A small self-supervised image encoder, trained from scratch: widths [48, 96, 192], batches of 512.
Rows from block 11 of a small self-supervised image encoder, named by matrix and row number. Rows with one number belong to one neuron. Each number is 128 + 24 x the weight over its row's rms, rounded and kept within 0 to 255. All counts start at 0. Numbers have three digits each.
Before each neuron's rows are labels from the 100 images, of 14848, where the neuron reaches its highest value: "top examples" is what is common among them. Only what is clearly more common there than usual is listed. The data: drawn small creatures on textured ground.
# fc1: MLP up (model.blocks.11.mlp.fc1.weight, 768x192), inputs 96-191
# fc2: MLP down (model.blocks.11.mlp.fc2.weight, 192x768, transposed), outputs 96-191

top examples: beetle
fc1.412:172141070144098142166124125111161148129099103123113144125135123143141123154118138133114127133165106129113143170116086129119136140164082132120088136139147184118134167144168147110115084149146121124146159122142097141139132084145099172102116106141131103123137142143106107160148131104117120132
fc2.412:144112151129090113122118153143120115123070145102111111158104082135132135108129125107121117125110141098112103138148136133106149133137137124142122117147101189125149116111139128094101110116186114147125164144118091106123149137140097125127152107163131119101103086102139151088077157137095134123

top examples: beetle; blue
fc1.85:107108161127116137120155080119154146088117145141132131102118081166140145132100148135153084160141137112132133152134083109143114124133103122131169129142112156149093108147154100156133147148070141166155148149123151147083087148130160087126113109162120151166122150121123106154111135181161123125
fc2.85:132129167131130121145146134123151145123140138133091094059105110135096121135122135169095108091134117139131131169141109112163125145135124138152106151138103135166145124195095140118132137127093128117111142141165153170135152113139105084144101163108121148084123122126118141076144155098137135146

top examples: jellyfish; brown; red
fc1.469:128090131144128128116151146122118103122141131145158132167165126149127089118092128148131111107150118182136129156142158104112152144169134129171204102117122142105173132112147086157092144166173134163099125103160115094094165120151146130077128131123104126104151170101104116120153123109105140103
fc2.469:162121087077135166103098129136079155133083150121131107154158109079158117109122146106107151177116112153098126133103118161140134142187089119130155115107137133113133115106144152136127139153090123118148131109133125130130137125112074154147113145142149121133115138123130151129130169116142104127

top examples: fish; striped
fc1.187:146173098154131101112105142149105106162151108101099156139156124113133128120148086111115136074114125111102111120157119136128107122169167123148070166137128123106102125116150096122094109157130142162146118135133086146156130096149107141141125142135159152080118122161131116128123181128146144122
fc2.187:120125112079107131115139124093126108127096147125096120119128059128123130135142115106067134144168118142083148151121135091113143164145115168062144129183122122140135101106158130154108163113132165101121142149145162135088105117145110135158118096145170165103140132102161152121137155125106152127

top examples: black; spotted; dotted
fc1.25:135119132125154116146136143146198117123126159127109133122148144115182116114136139131154137135107060149111134120115105087144153153124110132142132143156168152146163160150151139129096164120153145185147123123103131134128135092178119119150114175103138116139138146145111120128136181090152133171
fc2.25:141143171102133179122143127137124141138161135132150097106107129113119153148147145081137166137087122129142152111120164111107143105131124191118123131156164140173099124122095192153144102148141121122113138148139137116113139109124128089107129112136104143149146157148127137129106140111151129110

top examples: black; plain
fc1.179:127160131109129146144166109105088134113122120072117110105141164080072123108128122085135142205142132162100174138103110174106120203150135114110117128132138121137116113118139115112092104111103127146180085118114122122119138141170110134175100153104123128109133135096139113133131131107107134112
fc2.179:115140123139123127138115102107089126130143134104123133156170172070186147121098078076133117102109131139133128120072167131094137102179120127104109066144155136156118124097153142138146116096154117145096149099123124124135141139105130139172081130133118163168126159117126132113081131100132118135

top examples: jellyfish; fish
fc1.424:101129124109171154101120126129094154124125136114160134159109119139134147109149167108146154091133155083148153102116111116146133095119123128176090124120206130137120140111128161112132121113145111110114118100127119127124087147137133123148123142112097123099150144123126098157122117124124173143
fc2.424:122085141121107076171123110108068136142149120131122126092108110099118146170163121172165116146134130131131133125146134150147094152135131142103120102091130134136124129090156152120115123150138114093195131130153097138141101134131180179147113120139115129085133125129128162156135069106112126122

top examples: striped; purple; snail
fc1.608:115120124111117130124122130143151139112159107157118116113144070149133109120149187217151161085121100125155100123134191111120152148133170130103123136096147119151063134155139131143157116108143117139159127152081158140123119152121110099061113112091125117179166144160123113115120140108113134140
fc2.608:147111151134175166108112156139069157118115077143096105150109155145106114161135127153125165093093093095111095083153140141151141117160141111139127137124136117118162124138100107127116175152100171158163138108138112139124126134116153111104123113116118134099134108148114114113104108152138097099

top examples: grey
fc1.76:147128107138120110128121159118174085147124087137153119163069122088168124122142138081127168171105120159178185128131142138150125136173149145153148133150134132146184134143154122150128160160115120080114129151154151082084124157146141085117098088154161137141151117121154142122129117140142115173
fc2.76:088122142110158096124133130131166116133159170111131117121158119079142110112124095125140163162131119171104123142130108152092128120109120119154120117144142125191106143102127142080079063132155114134133181111126112140109097151189104125093142144133129105127154152083128119134117138124096160116

top examples: spider; small; brown; creature: beetle
fc1.599:156137099118136137151126137129129144150186130111103125134148136111134173123158123102126114131155166154120150128120106150147087131132130165159115144127149112137154120160097112138090156105143116114149104144096114165153117096146179159113108114083116095103132097132173086129123109102107113111
fc2.599:169125152095085123083115148124110120124133126136105079138107140119172126099165115101071095128146130124115116129154157112117147129119082154114158135173069132095106142154124106110148094125128085134114149160133128108135131098143147118146129157146088106097142132139115159104115159111103168149

top examples: spider; white; pink
fc1.31:139177212078142147148136103088180128171136150168110122160152118142147129115116124127111115110150110148099090175112108154083136133156160161110149096147109156118099148122152170147107159139118096134117131112144106100118115139152145147134104156149154110102112145101168150084155124150120114143
fc2.31:147156123146164128154117146140113126133108152112127139155129122126146157077146119119121122112119118132134164156178120169130140114128130144101129192138138149135136091161165144142110114170104179164145138143183126132058121136150093084101121138159125168118111085131127143128146135130155152121

top examples: dragonfly
fc1.306:090153151125115093119132137145086093180161122155088156124148083093135143111124129109132130186131171133135124126121108138138118121096119129162131110115118153149095142149091141117110121139152146138151131071132146085124103166142131141149127167169105149104099116105098140129131098095121145178
fc2.306:150132121125133111094169133107124109114167146118155153117120060094133156094130127089171088138132155165118146126175131167148139128146127171148125141136145146142101159093156106132110088167084119156177116128094131119120134157145139091125155148096129134135112112154132109114140136138123134125

top examples: dragonfly
fc1.464:108145142102145142137150141104139087134160115178133116092121166099106171128141080104128123128161128116103119140132134151125127155128119148120095102078095118109126112170150103131123174146106145142095091144114125153147168111127177113108129069120108168122159108144146112119181093114084143118
fc2.464:116088175120152134144171184122187132138165154144195160185148150116118115129152140140106105144111135104118130142114109113132114134116129137187116143152117131149132145117162104097084130101123139101116115132145094156113141118128121113149092139125113135130157114119107122156129162144155141117

top examples: dragonfly; jellyfish; orange
fc1.499:142112128102111173109125161145071118126126094159102142133110155108117106124111127125135128129146168124132128097114142096144073138079102140101122191136076142145148153119156118134142106125109097149092127141130118140123077156116108099135133092146157148142149142124144128145155086104114121164
fc2.499:110116131130112106129147107098154150140116141128127133132126124097110158094083121158168109115152126136131127151089098080104137108132140142148132099131093069128161127095115124101086152149168157098111106088125124082097133131119074125126091123136146153127117132125089122109136151116108122139

top examples: black
fc1.657:153149139136099089143111150095143105133169100159096105142153167099117149127119140182121155131140077116122189153105112136147126146143106150154135153103139123114114110118158118140115161125123112171098077098146142118123159101156173105146112162174134133098145139092173117102157112127161127169
fc2.657:142123156118128193135122124172158121134169139149137089119081133087093119167151107118092157152099156150134160119111150131145132116119097157124121099191158102101098162121102121077147156119110099111132121144136153126116165144143102125134069152138095143114165124176105134131115153115133166120

top examples: jellyfish; large
fc1.569:104134176141136154095133091143132116150161126142121107136138092093115123107143151114139115138095159102094122124071143109155127115122099151161152102122107192097124091147154154100139158139140107096110177153109137097113132191149088116126158152175112103109118145145086098109123134095141121174
fc2.569:139099138125175137114121091110125161104151149148099143105156154093159113158145108079114101110127126119133145147141145129176118144109152116109132125104138106120131122155139152079132150141135131115162119131145130154105114094138124116130142170085119095105106123110148167104137131099121103090

top examples: snail; white
fc1.441:107128178131094151111121091156130129144152147129164142154133139149103139100129136172156133130164132173156130103174152157118111097106116096086133180128094143117147150180138148139153176158121135096116126125148126123123152089105123139140147141066121088130134100165148176150124149132115124098
fc2.441:126167145137152141085111150116075122118146119111151108119148117142153128138119134131128151105120116094143135140086118113149121158113132181165095152107129152117118112167124144125113152119124118140122117126168104126123129103146122106089106138150142166147128119157116101156114112167118157199

top examples: jellyfish; butterfly
fc1.12:126082133130095150176135092169150149125166169143098151092115114144128150192156116119132114132153185139130128118114154126147101138098155120146131147135082165127118122143111147154135154098153103108108144160132131152089167154155155139154143119166132143131112143101080105127099122113131164136
fc2.12:150119123144137102134146157124059118151113144142107120093126138095143154090113130113092097112108145141149181083108130108180104108143137146117153135135122063109084159145139140131112147144094159125145124126107130153109130126137124138123133126132131107078098146136144097139143114132121109152

top examples: plain; white; spider
fc1.215:131109158140099108145121145157116117134173168151140137158115117137136128110114118168121184136103100112115161148113133076092147064108112139117106201103118134126113163128110140132120162105141131135113092117153188102094140143141112080089139180089118153148146144170136135139133136086166122126
fc2.215:119156174112180132083107105152106156138117115125135113108123105124173161114119148122150147128134126157127139106114127136106114162095153177159129151145174126138105105150097116148127125151088128153139147156131106127156104136143122128158142072141121146125133126132126074153107129140137124192

top examples: fish; caterpillar
fc1.425:124135131076139125121124157140127161146093159129142130133142116151165094106160128119144155123086120191128142106114132139144135152117134119112124133095167122107129115164159093138138087111133093150146159216134146144121186169169122140148068143162121110099120195159099125175160122143154109130
fc2.425:150115104132106102138098108152097133111082077126143104092144088110169163124156130140116160130104145121153104125093140129146096139118181176133084114101113124112096161173111105134151131085124138115135133129139126119147100163124125129139148160126126120154129123154179149135115158114145091147

top examples: spider
fc1.106:123122124097104056135142126148153097136137129099130136130104148170087131128133182122146126132146168128123148140085106127126125122154143173122128150111119135161146159131121133114146110115128083101120109127155137143124130100129123109151196090158109165132134116130120144121144136116115129131
fc2.106:129157127099117088164124155165081134107139133136134125116151117131129144163147142129106136111171161106117129103121119167120126182155147066189086121128107145156115145130105138141132111144125063179151163112118127144108149173144172108105106144169118121128111166145134180080099132139116128096

top examples: beetle
fc1.129:164130168137154124141176128146105155131113156146139130121154143136127120141120103092117124150120177128136095139136123142100151178143153119163111087134094153145146111140105152119087149134192192157173146130118150142141122157135141114111136119166124150137166130106137151187142154171141166135
fc2.129:141111099112110107120106070112132143135076145115090144132150128140129110132074115153163107123139122144107167130174101171131150151130124150105114143139105117171153100117145135163132134103166129136156093151156138194147158117140113126121116102107143144154082086144119118137150088104080145140

top examples: plain; dragonfly
fc1.647:129131096131142121137168109112100080088091124076123173076117136091081138175164097115125092110105145100113152120139106136126113123077143137129086163120102142124136153110107123174083093129112126136117120128112116119100159125132142110161131118170132134115102118142095129146088122141072147143
fc2.647:131112152109123093126123125116067118077160104113141111143159148091101092120146096122150107122139144164094126166125164070092085125134153156124137128103152134109097109129114128150133128090073140152101079131117112163131120151193138163122122108062134128116104183155122168153112131086149114114

top examples: small
fc1.43:111141101109148165152167122125124163127146101136159154112107132152157066128134111130158128137112159136120173146130155136113137154116080110162091153106119129145109133164135123103177174114148116153063149171143168128154127165134132141132128190154101151167131097130142132187139147148138130128
fc2.43:111110080108107126105106154140145110105131164099097135158108140124115067139121121170116144127137087134128144163144115155162154139100150137113172115164147157175110119177145131144122157122125061114155111076128122147179179113076187143103143149148131113136114151168132134168126096084117144109

top examples: small; snake; caterpillar
fc1.302:105139140089155118088139168123162161155162146136158107148137125105139074091128140131144126158099149138110144129206109144111123130134116129119180168101145099143160130141166130108176124098173136152099166092132161151110156147133106125172114144124155118134133130118167118141160132119127119115
fc2.302:094100099152084094114187151073098114132106116122142115132125077142133157088171132108141114135133102115139135128160155148107112148089116116105128142120140183139155125178143160089140133152107109123122142104091136124092130093103149149131158133120137144166098114135134093134173126153146130124

top examples: snail
fc1.18:150116112121127182131124132127185115148148126135079116122143115161126165144097128130152126139139155141119130076134131139157156158149112126132152138138132133135123133178115077127113131184162142106128163132197124109090131112130116165156165129158091146146122112158087137084176165140113138137
fc2.18:115179119089123088157141160157102124169097114138166211152131089102181157132120115151132129142080105101137131164131116163125107112143101101144095104162104175137146123125107107132141152148134117108165107148139138123091107140120162099149144142177120140129129091134106110124123150113112135127

top examples: large; beetle; caterpillar
fc1.59:165136106118106119138127111114170181134138119074127145139166133114132105144137137124133135126111158184111128146173128142119151134173143127177102124111111198161116126149123174128103113149116155132131118144107129130143118115153151136118145138145105117172118129151101081150140139149085157156
fc2.59:156090146147103165115102122088126126081127163150098152090071155155128105144141115141074112084152147129126137129123085124113158108146135132105097109131109120116055098114152110140145108117142131128129114163093104146126104124109163138105128140092147133070126112100141132097168130149139151102

top examples: caterpillar; green; snake
fc1.81:157094120112138115152171139159129137168156121118148146129118129132124151092119159128123150139130142160114132165104179115120135078116131141116164097122107130143133099111168120144115118125113120148159105120134120133166146111127166154082170147146157148129133121150137086190142128112162124121
fc2.81:136109100096140204114132086113113096117126156116157179100131105123158157117159146094115158109152104083179115077131106146106129112137118127128122159127133103115149129135173136132170148116097110137123155118117106123135082145122214117114132134110157147154136134125121134133160114150148119114

top examples: beetle; spider
fc1.628:156113122108160130149155172094120137170154129137142165109102123122126087139126143132132128122123176154146170172135111131124165141145132138113187118154142104143124140114097134155092196156097149118146135151136141172127119130130132124153135160123159122169155118138140160142129138106119156121
fc2.628:111109091127115088096087122152095158171134162151102103117127129107115099166138152145141143104128130099143158097160164154100101092139093168126118152141144134126118112134133133084122141123159095171148141116107146116129130111125120122139114106148117130092163115114095094143134166150135158133

top examples: spider; striped
fc1.451:079127139085091116144136108118170151152120122151122167161106118125102156157141140152139093158111122124138162102099128125126152155140142147121083178141135144137148127161117123125109141119055126132105108138139158177133116119120099138122159083126123088101159147091107171112146170124069145127
fc2.451:136145096147130139115121117148133108128097114099122126169143107190191151135166106152117143120119150141119159142118122160112116153146152122140105129122185153147128154143143120142158144124118109154100107157125131124146164138130160134129126146150102122123150113176151100086156149100102147135

top examples: large; marbled; beetle
fc1.542:126126135138095125119119142161129135099098173162106114148155150093148112076137097088156108129148145143123116137148191136130136107135141123141116125159132134137124092098184154093109082113154109130147122110143058110167103108107121118098143168104129128139129091116125126125123161139141112122
fc2.542:115165160111142130137119110174148154113107123121054118142183101107086146130128108138138124094141168088147134152144161142112120143095129135148143124179094118155109140099121112152126118116175155121140116097109192166169115097137157180098142134134132109119153162127157120107133116160139108169

top examples: snail; yellow
fc1.6:097131119159111082110095110149109112175137120180114200126123133120115124130148113136123113101107143125141146141148129156136146171152108181116136130139109131139095096139084149084099181108127090140115106087127096154111118156110132101148124164131070133144165145112132140145130117134187174126
fc2.6:118125166167167139110109091171160131096123131153112140158119116150147096099117158129112108110160129100154143132102166109130104133123153134150130130098137165103126145153149098074124140127129067128177128109161118131174104134134113153105116157110130130145134137117125157101105102125116141148

top examples: fish; small; caterpillar
fc1.241:144139125079118123134128122131151101125131173099153125085141110160158127119105138129106174106112153127074124122119144162119146123080108132181149094131182050094132132165149126089153121116128150129114154174145114105137152117141084125142132121154121110126118121102152113161119140148116131131
fc2.241:137128069155136141129140147180142132101093144142124103158099148128143103147091107109084138118129123113079129141075099122123100149073147113184122116085152143122128142131129126102113171156106128135122148102124148129091122144108135102084130161147132128118135157127114152182118146127134095141

top examples: grey
fc1.607:164160118122107137169138116131132151112099113149217137164144145112174120144137104135137157137114124144110150120119145159145171125167138151136103125105115179147123104152104106087148113111150171130126123161133156111152143122052119145137137149106126109159154114130148132102103113117159159112
fc2.607:090123136171113125150106174135146119140088152106101134097157138081166166165125148133140135143105132132096086111114081118125127161136134202101117114139103097144120090116098153124145157121112161097135160128111135145111097145146121160130136106159129102134149156161140124144108133134143115126

top examples: fish
fc1.553:138137104131152088118101147104107107123181105131139169102159140138126106148130178136098115107142149115126141111119129129128089146181142148110160095141122182092086124155115138107142110093112107142114153090154139111095147108146149136119104134136112122132100130095142097126191152148144124127
fc2.553:108138141114147143102089134152092158117106121095171156104135111135157102127151122186095128154138177176140145158147121140076138169088121143169131115129159126122107139092157126169129150103137098111149106127084164130162144081124136073143135127153165131124122175147112126101140176105124125115

top examples: plain; large; butterfly; colour: brown
fc1.531:121147117128139131112168182118136151128120162120136142112147168142157122131129088136143050112135088160141116150145134122120125118143114111119118149220118119103156123134145137129109137130115055110137141129132174091128136101151108129093144167131134146086098082103133136146139144145153156132
fc2.531:124140161145143127208126119154078131133091093134161131121075116148154116134154066106106197115125107136156147116113079131120178099140137151122152141121085143152123122149121140106103140135105074131190156142152121125127109121152149102163147140149119143140143117142160121126133121118121087107

top examples: small; pink; grey; creature: snake
fc1.200:157103115094117144130140176170111128081101114127150102134146130165151120198156086143145163109155129133136124126123110121130130121179094135158143091134167115112137111068118084119119109147142098136125120111086136126066111146112158106160093163123150104128113116115143157149152094126144120138
fc2.200:146136143102117130097105074139127106105127117124101093147112162158125109086124139130115132130123162123101113149153107102127108151110148137147117107133160108089122120144107132097125117141132093104136127091062131131152149160113100114121079092164136109142130123114105075120110182158119117109

top examples: striped; jellyfish
fc1.126:101165111122141111090151124142110145116137108125112152132127162164115150131083125109138105162089171129126172104102142083157137161130149146102079130148118132116135160106130135145128101112149098131116072145150126131128126130116088092136141151087111112160126141085130119126112088093120151134
fc2.126:126137117122110117088164140122116152101126120164044085162102132159120147128143122145127160126121112150116125112122148131092121123124146158134143127133145167116170125115100111064108102158100114108143194086139138129131113148179123107102157128161142122120133115128108140115112098145112102121

top examples: caterpillar; fish
fc1.661:158136125136148162119122090146177140079128135120137106084136118164148161105108162133182103143145165099138137122098152111150150134155123121149135136144118136103074133184156114155120159111116138133131130128144121111123154141124133150134172097079111152127143126140177054121155148094155103168
fc2.661:157151074131146139103159127129100128093100107151139092064117144170130115141112160124142124141128148123129115138110121141124084175125129145130100119133149112138119090153133131165139144124181108133136139134088111132146108146150117156104103176133120132101149095117140112086109133152119081175

top examples: yellow
fc1.536:152117080098141182154166134139120142142155164138134151147117125135139108108138148140137170139100097119113113100152169133127165188136129124125142139160160131128112121139144147075131122119140125135115168166130176129159130134150177129138167150144126136144151123096121140146155139181149141139
fc2.536:119141131172144119135170092155107128134081121118166183125086101157101097120139105090123118145140122109139094101128155139131124146095122097116117126148136131152163135146104133121110123179084143154110110109138148159151116137101127141122113164122137105140112123136137118118157116140120110161

top examples: small; caterpillar
fc1.38:119123138145083132145145131137127115110141160120128140106125108161136113142089123101164129096156160173085158124117118060121097124112164079133146129142122148093133139165089105115134090130144160085127127102136105141125091147120140104124119128091114101177139092093141164131143149157138122156
fc2.38:154136137162125104165137158137090150151136167165133080132095111123134134147138144100136126139146110138133103108134104086134083159169120154143135090113087120141090133098151098108117131174135115144137105098124122135117144112130138110114112140206127098086110118115122144114105148155148133110

top examples: large; butterfly
fc1.566:176159137148153144101139181151158139100150107127169130129176153159152117111093124150135151142136151153134091129155142136156182106165146130154174131188128161132155135142172123119141152146121134147158137130154086122122083119150046138164166102147148150184146137118122127154152149157110129166
fc2.566:083155147106148165139119112140170185162141114138156114127138131126157120075127121132113091108153118109138107097138140146148126135108120105130135138092132123158125130124090112144122157172102135161117073169143126146136111134091142146113089120137104149131122136123128114154138146115111160106

top examples: dragonfly; beetle
fc1.97:150122106110115134098130158164148117112125125131138124164091158141131157144131088130152122116105153171113152082144147123161166108108134167129145168147147148175134110120127122133187123171101140124119137121146174154127164112145117128099165117112140111167118102124110113165123099120105164147
fc2.97:135187179157149141076183127193143108138145114136124107145103134091139136101132113164147136148091123148130135100126108100111114152143144152110100157137082140153146113147126130103120081104149121146140169141160133109147125126128108146120116108149119139103118138140119121178121124116132085162

top examples: plain
fc1.86:114119121131129069134138096145108117142129174159171170155107086134087089102150114114096122128078132112133128120125116122121127077121088118103143148128110121123116156152088136128093160146125134109101144129178128087117149103114093092092161169110141157118141124107155089152152140160100100141
fc2.86:115129130115140144090156163100075143134150149130171118137167089125117140122074125074152157087194112146121152129098171136113091122096172140115127150159135127118104103110117172124115155145096130101158105150156128122127100124161118108176156090141135165110130178138130109114074137128147127136

top examples: grey
fc1.390:124114142136123136149150116161129139181108135163071125167101103138117163126113123147165130104144121085114173175122156142109147148165114096115106158144121112120089145141132115136101121123128152109159128124143152162156163119104171131162148160143125106116138089158173145151117102115148130148
fc2.390:107123120127123155112146078086108142126090131148182180107122120124172122116127145167098146151137135191111091117135117130096127140122143148106150146129164125145133135136130093194133166135111104143127175111142137122136107107102125120182143109098121141130140128151157109110118171117101161149

top examples: large; plain; spider
fc1.687:110142122148161089134128144122130142118084113102119152145141114133097147133144141125113131157150153198143102143156119120123163124112099152132154181138173152154134153137116111117127114140149130134139070204129133130152153125115152153141112157151182144110126110142127114137122131126113133109
fc2.687:118093140109094111142126098082127147128157123121111117135107171169092159134136139141158128118134157081112149165147177134124114137146113111148119151076076132062108115129144101192123103119107116113129140094149143132130130151104135141141144131075131091122121149140109104146148123150071091111

top examples: striped; turtle
fc1.595:141161089131141121064118108148107158120074148084140141140117131136161130115137154131155147165076104156111146122116090115135186182103135121123116112101130130093148118153108158107112106128154119138121093149159156128113157143145142101151091078133144117120125123079120108132126118133133122139
fc2.595:147124061111123152119145170117141118158149173136139122112104152118108170104117183128138110131089116142156167127101122139151136093127158147111102128109130133108158108154114166187138093132127158135173177155131149136081111132149124116126128140052131135173133112108148136122117131136140148085

top examples: grey
fc1.516:182135148118138118123140106137131130126141129119108110135198180086115132141147155161098146194126115135114144132108164113123147145165138130103108139124146176174146149106158129118131144104153144195123145111164162145095113115096130131095148123133132100149147104132118114089128135122108121143
fc2.516:077138101100109142176111189132137102143122084127105121092105131143155129149117166137148160148125134155135113150112107110117090134115135161103111116106138137154127101126114134136134118156128127158112133149141142090150154127111117157113133132112102142144138174121148130091148127125124115131

top examples: dragonfly; spider
fc1.353:106143143120127116129147142149145117116113100177152119200096106141112118118149160127116146159151125167115148140150133130089133119130147114122151182134104082111132141137170091140073099132094121128130134177107126142145129125126144122142147121123127099143098102131129111117126154165118065133
fc2.353:130134104142067113085097145093150146138129112143124092165155122162132063097122163127125104091141179101161117137104151117162141167099109131137146111144123127139102110170169122133144133120067130108171119086156096117144110125136136112139115155109121122120131091137143140163157124098147104122

top examples: snail; butterfly; white
fc1.401:148118199126106174116116069164154098138110123105127135133131136125134154110065163135118072137134129164133135098120121181128112117132177124145126139137124172087131122126110132137143143136128103126156139141141129143163141150139170148173120127143104119100096154132141119108135161141143138147
fc2.401:143132136124134180144159137115139165104118130119099113167098152123111196134154116171115178071143154147141152136153090137147131133082149133161138130094131190148121137138178129133126115137151164164107110135140129099122100141137161137166133113148083073152149124116127092137119146132166147162

top examples: caterpillar; beetle
fc1.725:151157112132137133154140135087127111118135167152158103133110178115113108115131131137102152148145123109137167066141151136164121143149147143121123121106111123118125113161151117126155167207132133144159103145192105136124197138145136157117103101127094187160159128116173123180132144136126116159
fc2.725:124146115091111155136145141146129159120132115118137122141136088100141100147116082157083092146148153118127150128133156111124120096096135091123169085131176121158134153120158161091103115144119133139167101115085108108143107129144134116108167108109140147084169122129115172129133094090162117126

top examples: caterpillar; red
fc1.457:111142148115121164125124138119106130121071119148138100136116135144180102154150114117098090136131124115039119119111099140129147120126152138136111187165144127133122104088105105113117134141145099163133157153141140155092149134107113154132105110095116149103132187124085148107134121161112157152
fc2.457:130172107137103122125169137132144122126075140130140093134118109124147103156104102114054156125143158129102138124141112132100123089101111170136131143163114119134109134124127141170130130125174078150099186146126124129122145088144152121155131136096143173125120132112116119124123160141140089147

top examples: yellow; spider; white
fc1.91:096119157173136113106121083162124138120168124129140135131160110110167124098130152120151099173120105147157151138118173131134131089125079137113136134110116146114137133118127152109141142144145114139162142175120132089071140141120122105086177136099099155134120125122150132066140138139145127053
fc2.91:160135131134131113129156131179087164134166164122168118128134169164138134128120142113127163117145104136137083087160143140064116127119134111141147142136123131121074114069101104077093124140124157145151146102148109118165150136105148101137125115160101116109120132117085120171143087145115139120

top examples: jellyfish; brown
fc1.349:130146127094127167147121120141134138144128123134103146152131169149124131144154146202145146146121141147133211154138149148137139120089140160120129137148159147134143140152144171132120075109123126158131160148130144106163130146120156108169123147100142128098147122075150099128132145136130127133
fc2.349:140122144122112148133143134123178103136139157122116131154131120090108117141112138140150064166099182122155112164120132129152109129124112134090146066148143118132081101111123168119125128091103150140130133100135164135119136162116075185054139135129113119143137141178144125108070156153115161120

top examples: fish
fc1.308:119160119126132164181122161130119114141104100146104109140149162162118125134168155130161136102155130159136107089085138137134139108152164149199146109127101127144124149075106152100097098133153166134149186112136141162139144102182154161103125114117174096116144151137142123141144086114121114126
fc2.308:109098124170146103125135089123085117145119145111068083128112099093118090133120139124108154127124102095156153154127131132122124081104109162143089084146109104102098146127133099113107140119144121135100141141082109120097134178133126137119106155051167160158121105122137150123093109101116137144

top examples: plain; blue; jellyfish
fc1.268:146144146123118150173118132098149135142183136121132132118116125140141100149117150102130126123146154130129138100101147134107138140123207172133119123135139132117111139153162137111148138107096155151130119177089142154112148077102158138146137112116119159169096151123112124163201117160115110119
fc2.268:118108168139119129129147169159111109114130120110172111146089147166094121128111111109108125136093150127153157156102133149161146143133088129154114147138145133124103135117098113148108126132118145142165128101120138196120146146073116162133107085171117136102110110143115100140159143136158132151

top examples: plain; white
fc1.387:167177156129169091121157121115152113165139139123139124105125154119127139146111112099101116085102163145134167125155164133156118135162131159060111106125133151115141126156142136127120165142147163101110102157166073157099144156142091139107138125117126129127168141106113093105134132090150130088
fc2.387:108168135106091150118131090161165119139140132131074105131134121114115144142106118098098129118160145148084136144129126112104102125137155150145142134118142139097093178149168089138121157157115120103129183149173136120100125142102134110119108133150123145122149120131100175125107139123148145128